{"translate": 0.06, "patch_size": [2, 2], "residual_init": "scaled_by_depth", "optimizer": "adamw", "beta1": 0.9, "grad_clip": 5.0}
Rows from block 7 of a small multi-label image tagger, named by matrix and row number. Rows with one number belong to one neuron. Each number is 500 + 25 x the weight over its row's rms, rounded and kept within 0 to 999. All counts start at 0. Numbers have three digits each. After the name is the row's rms in percent of the matrix's.
After each neuron's rows are labels from the 100 images, of 14976, where the neuron reaches its highest value: "strongest on" is what is common among them. Only what is clearly more common there than usual is listed. The data: flat shapes of many kinds, plain or patterned, on busy backdrops.
# fc1: MLP up (model.blocks.7.mlp.fc1.weight, 768x384), inputs 256-319
# fc2: MLP down (model.blocks.7.mlp.fc2.weight, 384x768, transposed), outputs 256-319

fc1.420 110:508500461477465566519458474510529495516485516488492499477488491494481503479545476456493534536557511471510501496495511487494521507461514508505486499539515499537474523538488488469415473512545481
fc2.420 106:496520477494501510485539495485494517510492497502476519503507500514458509494494466513498475494469507516484492496468517504530530468485488507533448514467490535492546490464513496517525496530463509
strongest on: pink shape; its colour: pink

fc1.47 145:507506450433478512514531482501491467507528514470504510498452489484479498440487529474508444532508496465459531528503484473518514505518502470519508499551498464554527511511495466462459509509493467
fc2.47 122:485497501506511495558487481499521489492493483486476483534512476450520489477461509472543449496479467479463536473495532506510493534510487456441518498485526446535538496461493493460495516474459484
strongest on: white shape; its colour: white

fc1.246 095:512517464493446518460499497518468478526504514483518517443501482475480494513524517451478466503558516489484496518500507469457484503516507522522506497498492490499509528491493512508502475494502507
fc2.246 077:480534491528522499453505524465497452515463492508490527487493521512474505529513544544539507493481526537497483510501495518500515497499487509515489505489543544453506516493498478486544505522479478
strongest on: teal shape; its colour: teal

fc1.763 096:501488476496514544471486501503513501483507524509509490492468500493504472487493507470524477526498486467497505516514471506485491504526511521506508491502541464531494527491552509491486500508471501
fc2.763 140:479512493498530491472457491491516496477497486500493478511507494482511465525470515480487461472443488503461532479505495506492482506506499479459487462474572488451504503512514489457584516481500468
strongest on: red shape; count: two; its colour: red; its colour: yellow

fc1.546 120:498524500497439499530490527554499468522486509499503531485537527502508498508530529468482516490500539512524501504501483481487523503513469533512497453513455510499469499479549489498513512494571480
fc2.546 112:500538522500520491490492493477497522503464484534537499465496528542472525494505509521484539498529525509531484490502464502499504460504489542534475551500492582502492513507488525510489499530487516
strongest on: brown shape; its colour: brown

fc1.324 103:485522513502519543484499517512483505519514505481493477485460466499504441489487513464484420523445491480441503494517513499466507480486516502526496451492537482506516513455554513480520491504493482
fc2.324 081:513475530552492484552485494461504509484519490475489472512546515488511499556499472576540545479510507549516495494500501512500530461490517502453490538473491547494512480502481497527527492504473513
strongest on: purple shape; red shape; its colour: purple; its colour: red

fc1.135 122:486484513515527525464474505536488520494516499481490477496472507517528473536497488501517491505486495506485494487519486505468503458498521498504499481469534507464485493479552511495534494517484499
fc2.135 133:562449515521490497504498502451507480517499525534492508493475527475496516488527476540517503515466519539472496513485510507544516483503485540512517534527492517531536507501486519522442502504456537
strongest on: red shape; its colour: red

fc1.115 121:470482527509537525487478520496507520479520494495500467507454483480523461492481487517464498551448472478500518474526503497458475506495543492470520489470564452476473507474574514485526490522486501
fc2.115 100:532485544525473504511499489492501495509511495518486521494496531497525536542531456520553520469526520555519466506505493503517511463495487539522505520519468553517505491501449513522476501516487525
strongest on: purple shape; orange shape; its colour: orange; its colour: purple

fc1.651 095:508509483462478542490499505516493492507522510503510511472485467472513460484498521488511446519457491476478496513510490481479503499533501543507518446537525501530510523484525508491508516516506500
fc2.651 096:505536447513516474483480483467500493495482470473498496476495461471477504537482494520533503459468508504522489506506518504481501528495504503465484511458551500450500525501500498466579476499477479
strongest on: brown shape; its colour: brown; its colour: yellow

fc1.612 110:496505511521521509486495512514511508502502499490501473491462460455506446497487475482473483506467480475453525471516503485465479512505502512453519460462547466472481534455559532491523492508472497
fc2.612 098:541474542541495530514498530483500495510502513514482495495523513495514516547539451542544518506493511560532498528496513520521513460477498527503500504528461565525505508519465526496490483522525535
strongest on: orange shape; its colour: orange

fc1.316 095:506494510472488563493502496515471498506520502466511490489461454479506467467498514480481499533495496484472519494502508460487504505514504499501501449539543480541468521510521484478442481511533482
fc2.316 092:472515484462522479485465506496489513515497492488505489504462474492480457482481502479545456518466475459460530504496493515483496477496496480464479485485554469499504516524517510465520498505452482
strongest on: purple shape; its colour: purple

fc1.373 120:478513478459476566529501517504499493504492538489517490459530484489490500458520492452459528535529499467510514513535499495474517501489536523485518455551482496524474527534496502480458474517554484
fc2.373 098:488497496501501498493522505509492509515473513529494519504447504520459506487514467506571451513470488536470473517486495528515524459492487512544481537477510525514523509477543521510498507530443534
strongest on: red shape; pink shape; its colour: red

fc1.752 092:514510468491474600498487492493512491521492517488491488461521467507478502472531478498484520544533509452503496489512509477494511505470515520509494454561511491538457508524491515492432464500531489
fc2.752 097:492506493507509485493534496490493520510483500513480518502483509517472514503496470519523476485479496535489479506483511518515529470488490503543472522452497526483538495457521501527525504537445515
strongest on: pink shape; its colour: pink

fc1.31 105:508488473457488559501490478486516489489500535524490512505489487495498492462504505478490469513506490473479508511507465490500488500521489523516507474537500476530535511521515486508461520484512513
fc2.31 104:462517502511522471486457504479510470487481494513503477519526525492505491539491532505509513459474498508482520485500492517498491505493494481447501491479539497446519511495513483481578531507501474
strongest on: blue shape; its colour: blue

fc1.77 117:493497457486498525502507532458473475506504526478526515475463477480480468471500528538486458528440497451461510530511485480491515496515503509521515494535518454532505527519543498477499489519481487
fc2.77 126:479525496519515465531471512482505473503498482496499494513493506477510484502499527529530473489447506514468520497504493493495483516494493485465493482499533502491494528463526476462542509498472469
strongest on: white shape; its colour: white

fc1.66 137:516471486478496519501535496473479464517508562543536540484495497507483445469527523522510483500480502483487488492483481486526461496514468532523503461522471483536532501473486503521477494498475547
fc2.66 140:493513518549525455476474485512501516508509477488487499509501508524507565528488501519482564501544507537557489519487508501506523487496505481526489557450487509478467486457491496507503500512518484
strongest on: green shape; its colour: green

fc1.726 107:487504502531477518515486483540482471518496525488518502471491513484504432513529513473555445476530507513479481494521494482459474503469540515515512490518519503528504538504512497484515484508472497
fc2.726 081:520497508486543496453502514480497512509476488500529507500512503543504523471500486528445526532470523480506510506475563487504496533490502505539500472468487516485543479481491518506470473489521513
strongest on: teal shape; brown shape; count: five; its colour: teal

fc1.710 113:489494495498491521465498509540474480501511512498498499517488479510509484522499516502521484482472494496478485485502496488474482485516489503508490481489544474471473489497584498498543511469510487
fc2.710 103:518494466541517492481504516413487483486514491508517502494534477486468471536491515559478541503472494510506518519527484495501477499515511503462506467498512505455484506511473501498539501501492499
strongest on: green shape; its colour: green

fc1.685 110:489482452464492518525499498494487461504516538501549499484479483486460483442505533468519464529520474466468510524511474495483479499513509488537528467537515451550537525510475504462466503506492522
fc2.685 147:473514505490511511508477509486514481494500489473490482522479484480521453477478509465538460499480493472460535473509512501485490527504504464458512461506550473505512514490501480455514509483490458
strongest on: white shape; its colour: white

fc1.6 092:512506495486490517494491504485501495517525499478511493483483471461497517477503504473478495532526494477508533517500527445471469517511526508469520508526534457514481517493526522502476485487493495
fc2.6 067:485554493497521466464474494523505510528504463492491508511521500508487533536492515497486529465489528530520498490492511479499496474469502500507449546459530543425500507500525473512571488508496472
strongest on: purple shape; teal shape; its colour: teal; its colour: purple

fc1.720 097:508509498543462498510511479555483467528501521498509508482509508475507443515537490464564446479554518522489482483512506477463460515485521526527511512520495506532518533485521497496521473498441512
fc2.720 093:517486499464494518481511510487494505511498492482534517505535496530503518457511495513455497525484533462494502484469563472504473540480506499528490473515480506526537464520483500501473456472518513
strongest on: teal shape; brown shape; count: five; its colour: teal

fc1.650 105:499504448453499544492509513482473482510525511475516524478453457478489458463496523498515464518487500470439525512488483459506507501524484507499492472536518464521532520512502493490478496493469487
fc2.650 118:477524513511509485489508512482495485505493485484495496514499506506516462521501522504536464477458513493474500482502504502482482517488506485482504471490535503478508504473504483483546501499480474
strongest on: its colour: white

fc1.393 100:514512466441508516483512481485505473507490506484496514494494448477508465446474550481472494511488478467470515492487504480515512518522474506474490461471481452503527514495506478477492517485528479
fc2.393 087:496509509502526504486459502483502495490437506478461446478486500467523486506481478520495494469470507494512497461504563546444518548477522506460532511504535495505515531506505509484553479501464478
strongest on: yellow shape; its colour: yellow

fc1.741 094:524494501511455545522497496512476509530499484488524526479537454496492466488509492514481490497528512494472495474498509482498501504499488547524499450543472491527512507516466524501450483485521504
fc2.741 072:513469529499515470489489508470504511476501504510477482514493516491508504546500453547582513482458495539505506521509501516515505479497497498498507545463513534467487491482483509510551513497475516
strongest on: teal shape; its colour: teal

fc1.278 100:508498450506480558507495491507516509495500519506514503504494508504466466482510496463451457506513514482480493493488474482503490491472498488515484428532511502545493498514520480473463496492521488
fc2.278 072:517469489496468502504496496465490485516472540522522520488485536503451545494537496525488492487463521512498474518475492538534513473481500522488487577508503546487529480513501503512509487512513539
strongest on: pink shape; blue shape; its colour: pink

fc1.510 119:513523473460478551549502500538500487511501522503493520470520475492492442460514506435515481514512515494478515495497488469497512506505500519497489448538485490533493517514487499476467499500541478
fc2.510 081:493507507505507496495520492474489522506443502518481509493462501542484494497500465524536470475500499518507470467480510541507531463495479529556482538475512528508518489501534534506510506513432527
strongest on: brown shape; its colour: brown

fc1.439 101:496517515480508545494492525535503502520522495485483520507479453513515440479504496452517458512486510505451528467488510455512485475503478523519480444502527486511516484488515498499491485496516486
fc2.439 113:516478510542480485513535494521499504491519517513482508515528509485502536535506486532540517502510493542501493522489486500535519460515482510515487564501457513505502497447498499546477523498468513
strongest on: purple shape; its colour: purple

fc1.448 125:471491526514520508506497499519508493502526484488482497517474504525529444497485515491522472489464510516467523461513487476518484463490493481511472440491543511488469472468555494448535528486481470
fc2.448 131:545478517539501504500494519471488499527523507515500515490494525483502523536525474532501537509515514537497468539482487489533515460502483540494493530511471525530486518500471514542445492510500532
strongest on: purple shape; blue shape; its colour: purple; its colour: blue

fc1.602 117:509510527497452493550504499555513486502497494503502513499533512503508491500516509448500492492505525506511522500514482484486503516519475523508504444525459508503486499462544485484499513498546476
fc2.602 108:513528525509534503480487484470489534509486481512527490475497520554482524501493499522495529499515527498530478495496478493501506457500498538532473551477495577505499486493488521512478486531458516
strongest on: brown shape; its colour: brown

fc1.161 129:490512477466458557521455481525531470522489509492485506487478515490482523474545488461514510532551523485502497502494513488503516510471495516499494507552525510553467533549487482460423497520544478
fc2.161 116:493523474494505523492531494481504518510488496501472513501515506505461506495494467511481491498476509504500495488469517503529527464471488507521441506472484537494542493471503493513524492534468505
strongest on: pink shape; yellow shape; count: five; its colour: pink

fc1.606 134:528498475480487582451491496486492524484491540480501487466507498499496466493498494498461494525501507473475488489504501494480519511489514545521492453537510493517509513535506495522465485504503495
fc2.606 139:505491496492534509501512495493504497488493492504498499505501484482498477490487499481494488501510489500503517497506508507506501506516504485478509497482522483489490492540477511472526503493499505
strongest on: its colour: blue; its colour: red

fc1.59 093:467487488488490538521511496501516498485504531527527491520504508495462484505533475518504510507524466478545513483520465499493470476460512491472504497498494497491501499533532504507541512500516520
fc2.59 087:562452529504525528467497529487472490533494521534500523470499522463498496528518469514499506523482509534496491516488489513547512450520471558488504501495535522482523522475514540515477501524462545
strongest on: orange shape; its colour: orange

fc1.86 114:500511502504484531503517523531475497521524500501508521489538459517499414475508502482548453477479494489469504471505503481488492482515491511530496437492510491517514495512526528492532486506469498
fc2.86 115:497470530550493490498495504520485504529500518527507496508491523510510512523528501531528515533516513530463463490474494510525511445492491517509507534519477516511494483462500521558435500508472535
strongest on: purple shape; its colour: purple

fc1.334 103:473530535488503506554509521521495485519518499484463517515451468465541518490481513459500475519472512513485525490517537460486488514522508501484515505495545473497453531502560496452505481519515475
fc2.334 123:508517559450492510498524496506495532496588464459448512518548454519578522486488476494491511490521493470517509479503539443501510495516508480523484498504448492511544459523457496517489479485524483
strongest on: purple shape; orange shape; count: five; its colour: purple

fc1.436 093:491482477495499551513520478480504491489526541507514494492502502505475456469509501519474498511499490479474504484499460491514505470509488495483498465505490469499510494506507486501483515482520503
fc2.436 075:482511520550488499553515504507526476506480516541488524532519537497490480482533503554530509521507517486483489491501478510545478489464466498493506508510499530527490513466520492518471530527420511
strongest on: blue shape; its colour: blue

fc1.758 130:497499484472460569523459480523534467516473509496487511488494510484479513478548476456518505537557516481500499500495510498505517505465494501496492501540525509553461532551480474458423476510545476
fc2.758 121:496517481490496522488535494482500520509486496504475515502510506514465509499494463516477499490489505510499491495467512502529528467477486511527447502476480532489539490474501495523524497528473508
strongest on: pink shape; yellow shape; its colour: pink

fc1.52 110:500496463453470548502537508480493469495516548494516528488494488497478452425519532511493474551500488433493498511497481473494506504520493509545498473523494449547525510501490484495457490499498486
fc2.52 114:477513511490506502511498513473502472494507499488501498512493518499512460479504526510546503506474520476490517476509490491494483512494507480492507474519521504503506505500495476469513507500503471
strongest on: white shape; its colour: white

fc1.476 106:530526510481460542511509508460505469521507500495497537469502488460506457480510502498469480483462499495469533494519510472508502519530460542446502445514518511501459543523514507476484491524516496
fc2.476 092:510514500503515494517536491519482521514511506494498492494520479514513507484489509533538507528509486499478506522489494487502510491524493512536490518520481486519519490505487503513466511497464486
strongest on: brown shape; its colour: brown; purple shape

fc1.728 115:500491476499452539503484477535512481507495512510510493504502512507485443488527495469525475508556519478493484498501468491497488491489492497503485484541493492562514500527488498488497507497503509
fc2.728 093:531473475490548488468470484445498482504483542519521489505465517474476480523499521521500470506447520522475506518470503507534502477510489518456486473483573503450493493491533493508497511482472521
strongest on: teal shape; its colour: teal; ring; largest shape: ring

fc1.429 126:518507472509491526503478492496488501515494512488486501464486445482503448504481504468482503506498511499459484490489510496498513514518494525476490449504520475493466505472553532518482494486517497
fc2.429 077:540458527518502505491491540520495516527488515550487509510508477451512519502512451479524501573512485497504497521495515516532492469513476515464526509531509489554530504488493556487482499496472547
strongest on: yellow shape; its colour: yellow; count: two

fc1.336 121:485497477472466563534457480512518473519486505483506503482486508494488517468532486452500513547556509474513500499506511488501514509468508505502493502545518503559474528554486498458444487517552472
fc2.336 113:494521477490500518493532496484503518509486493502476519503510504508458502496499466512486486497470508511491494487466519503530528464474486507515442508472486537491540493472511497516527493535469506
strongest on: pink shape; orange shape; yellow shape; its colour: pink

fc1.542 118:503495458464497533491529525461474484510526527481519501470457460473481487455503527522476476537463487450478518521514496495477508495518504500506507477532501445542498530524528485504477495518493477
fc2.542 128:484523505525523485517490512474499465508498484495499504512473508479507485497500521533542495495439509510478513501506500487497481513500491494472509485481545497490496533453514484464534507501468477
strongest on: white shape; its colour: white

fc1.306 123:494506475477455561525457478516538483508476514485486513480487505480476516477548484483509512550548517492509502503496510490498528505469499499492493499555517504548464548557480492459415479517544473
fc2.306 112:494523477498503519485537494483499518509490498500472519500512504510458510495496467516484483494475509514494491492467518503529536465480488510529445512471486538493540491463509495515524495535468506
strongest on: pink shape; yellow shape; its colour: pink

fc1.491 095:511529452463513529483495482476495483499493509489489505500483478486515483457477536501481482511487483439500519497481488481511510517533473500507492482495512433502523513496510486493499518484494476
fc2.491 092:474523512484525510513495485492530479478460496475474469502486511465516463492479484492496475486463502479476522458520547533450505555480520486469525474479531501483531534480501488456538495495482465
strongest on: yellow shape; its colour: yellow

fc1.368 114:496491496520505528512469510482523522494499515531537477498527456485478478491520481524479536502511470460478512477523506489472474506483514507483523498467494470490475523494530534536498486511485531
fc2.368 096:548456504513484509510511492520494507493500526509502488469511505505490510538517444499495540487502506535546470523539493519501507497509512542507525478506445522482467500460504529524468482507555531
strongest on: orange shape; its colour: orange

fc1.290 089:504470473490486579522498514515478504516509532513508500483484462507497454481522509514527507489523482479501503502522503478474508486509516541524517490535509474550477497516486524524476498515491528
fc2.290 107:482530469537497474507496497443525497483508455475494485511526477493487487532475507525493516481466496512489529477509503491490487525490504479445484480499529502439462517480488474482548500491501462
strongest on: count: one; red shape; its colour: red

fc1.282 107:493528550482493507550517538545503487528516489471471524524451470467546510481484500464490481532483518510496515478519544462484499504523505499480507516494530469502462516506563485458500482517526461
fc2.282 120:507519561452488511504524491509496530492592461453443510519541456512585513482483479495488503490519496476512512477504540437503509493515508478523480491504452490515543464522461490513491480487526478
strongest on: purple shape; orange shape; count: five; its colour: purple

fc1.525 103:476480491518477518498489490513498476509502535493510487492509530506506425505519506463544470475527499500462498483511494504468469504474523482498501473502500489510518502513509484479513482496475512
fc2.525 079:516481510491550485455492526473498511503469508514526495501488506541501527476507489540463530538462511485511502516481547505509493529491505500528509486459498507486540482462499519513481480489506526
strongest on: teal shape; blue shape; its colour: teal; count: five

fc1.724 111:482496475475481543491504482518501491499512535524520494511501502514495426486506528463504444495470479472426501475503471494491488480485498493485483439505515484503502469505539470467507513483523498
fc2.724 071:508459511501516483525445522465484479495485542534525471504463530499485493497534505524493520488483494523463488497490505520519522463506501505477520521515515510486504497504540528516501502526502553
strongest on: blue shape; its colour: blue; count: two

fc1.331 116:505499462495503536493492503489484489507498519505500520463478448490504436461492526480475500512486496474449498495492507485523503511523490521506493456505501469512492516452527508486481506494503500
fc2.331 086:519491517508503496527501502520507501501428519545449492496502497488518559492503475486480512518530476514527505508495506553507526497520476514492540545507477487519509511499495544467505532497498519
strongest on: yellow shape; its colour: yellow

fc1.348 091:518482489463469561513528517473490501517528517503514528488477475512510468468520488482506480511458507491456486499510499477499496495530498531536504451551486468549529495513488517507460487488507529
fc2.348 115:495506483568540460500472493451527503477516458481487484541515499499518494532480514545515531477479502520528527467505502484511465525487495463473484508449537494423468488461496472507558504471463468
strongest on: count: one; teal shape; its colour: teal; its colour: orange

fc1.626 114:482491503544497527491485522481507503498512504512521470506536457484501458525515485521489502501505490462455508467509529477469459516485514495469509507480531492467484516489523524545524480492457527
fc2.626 093:552467513519488506507491476523497496500495510506483500475481495512508499544511434486494515469488508552531461509539503516508517508519503548533531465519462514480468493449525537521461489502539521
strongest on: orange shape; teal shape; its colour: orange; its colour: teal

fc1.16 100:477505493498485528522465520487511494503531487501507479516493483498494450493502499511536475489489488438435517492497508476478469520474512485486507491505533491527499507510539489493522508507466495
fc2.16 089:519475522504493516486518492523507505499486499511484498495492499519501509527497430493483509486514487527525490487571517522496502521505507517520555462518452505474492494450496540526459487515536514
strongest on: teal shape; orange shape; its colour: orange; its colour: teal

fc1.184 098:484497497504464524501466521494503508508519494510498489517497490493513432507499504516529485478497486468444504473504513474487467517471519497470492484498549500504496507520553503509543487498470504
fc2.184 086:529481525510497510488505488523501497506478495511482500490488495525508507540502430492491512468509501540527479482551526524502511523508498530526543463520448506464482492444501542529464484505531517
strongest on: teal shape; orange shape; its colour: orange; its colour: teal

fc1.309 108:510516464504451512472465507509474474531517507481525484449495479470475519506527536436525453506535511485478485519498503472473469511509512524502496502516525489513525523492510509514510475496508503
fc2.309 089:473543500515550496440516524476489468529475495500509520486505514526467502484512534494478470489484532512496493504498487494496518489479496487531483481467539540468530507438494470452555493525470463
strongest on: teal shape; brown shape; its colour: teal

fc1.516 101:516525485507484513516493497520470476538529496470524522476482452476494485494503538469466478523509523505479509517505503446473492511527509527493484490505514471506483521473539483500509473500535484
fc2.516 096:542524441529498475523493490421473482524492500480532530475525495503455540524530508553493569467490550530578474519474510480511501507483507522516461515492483534495498518515465481503534463495508506
strongest on: purple shape; brown shape; teal shape; its colour: purple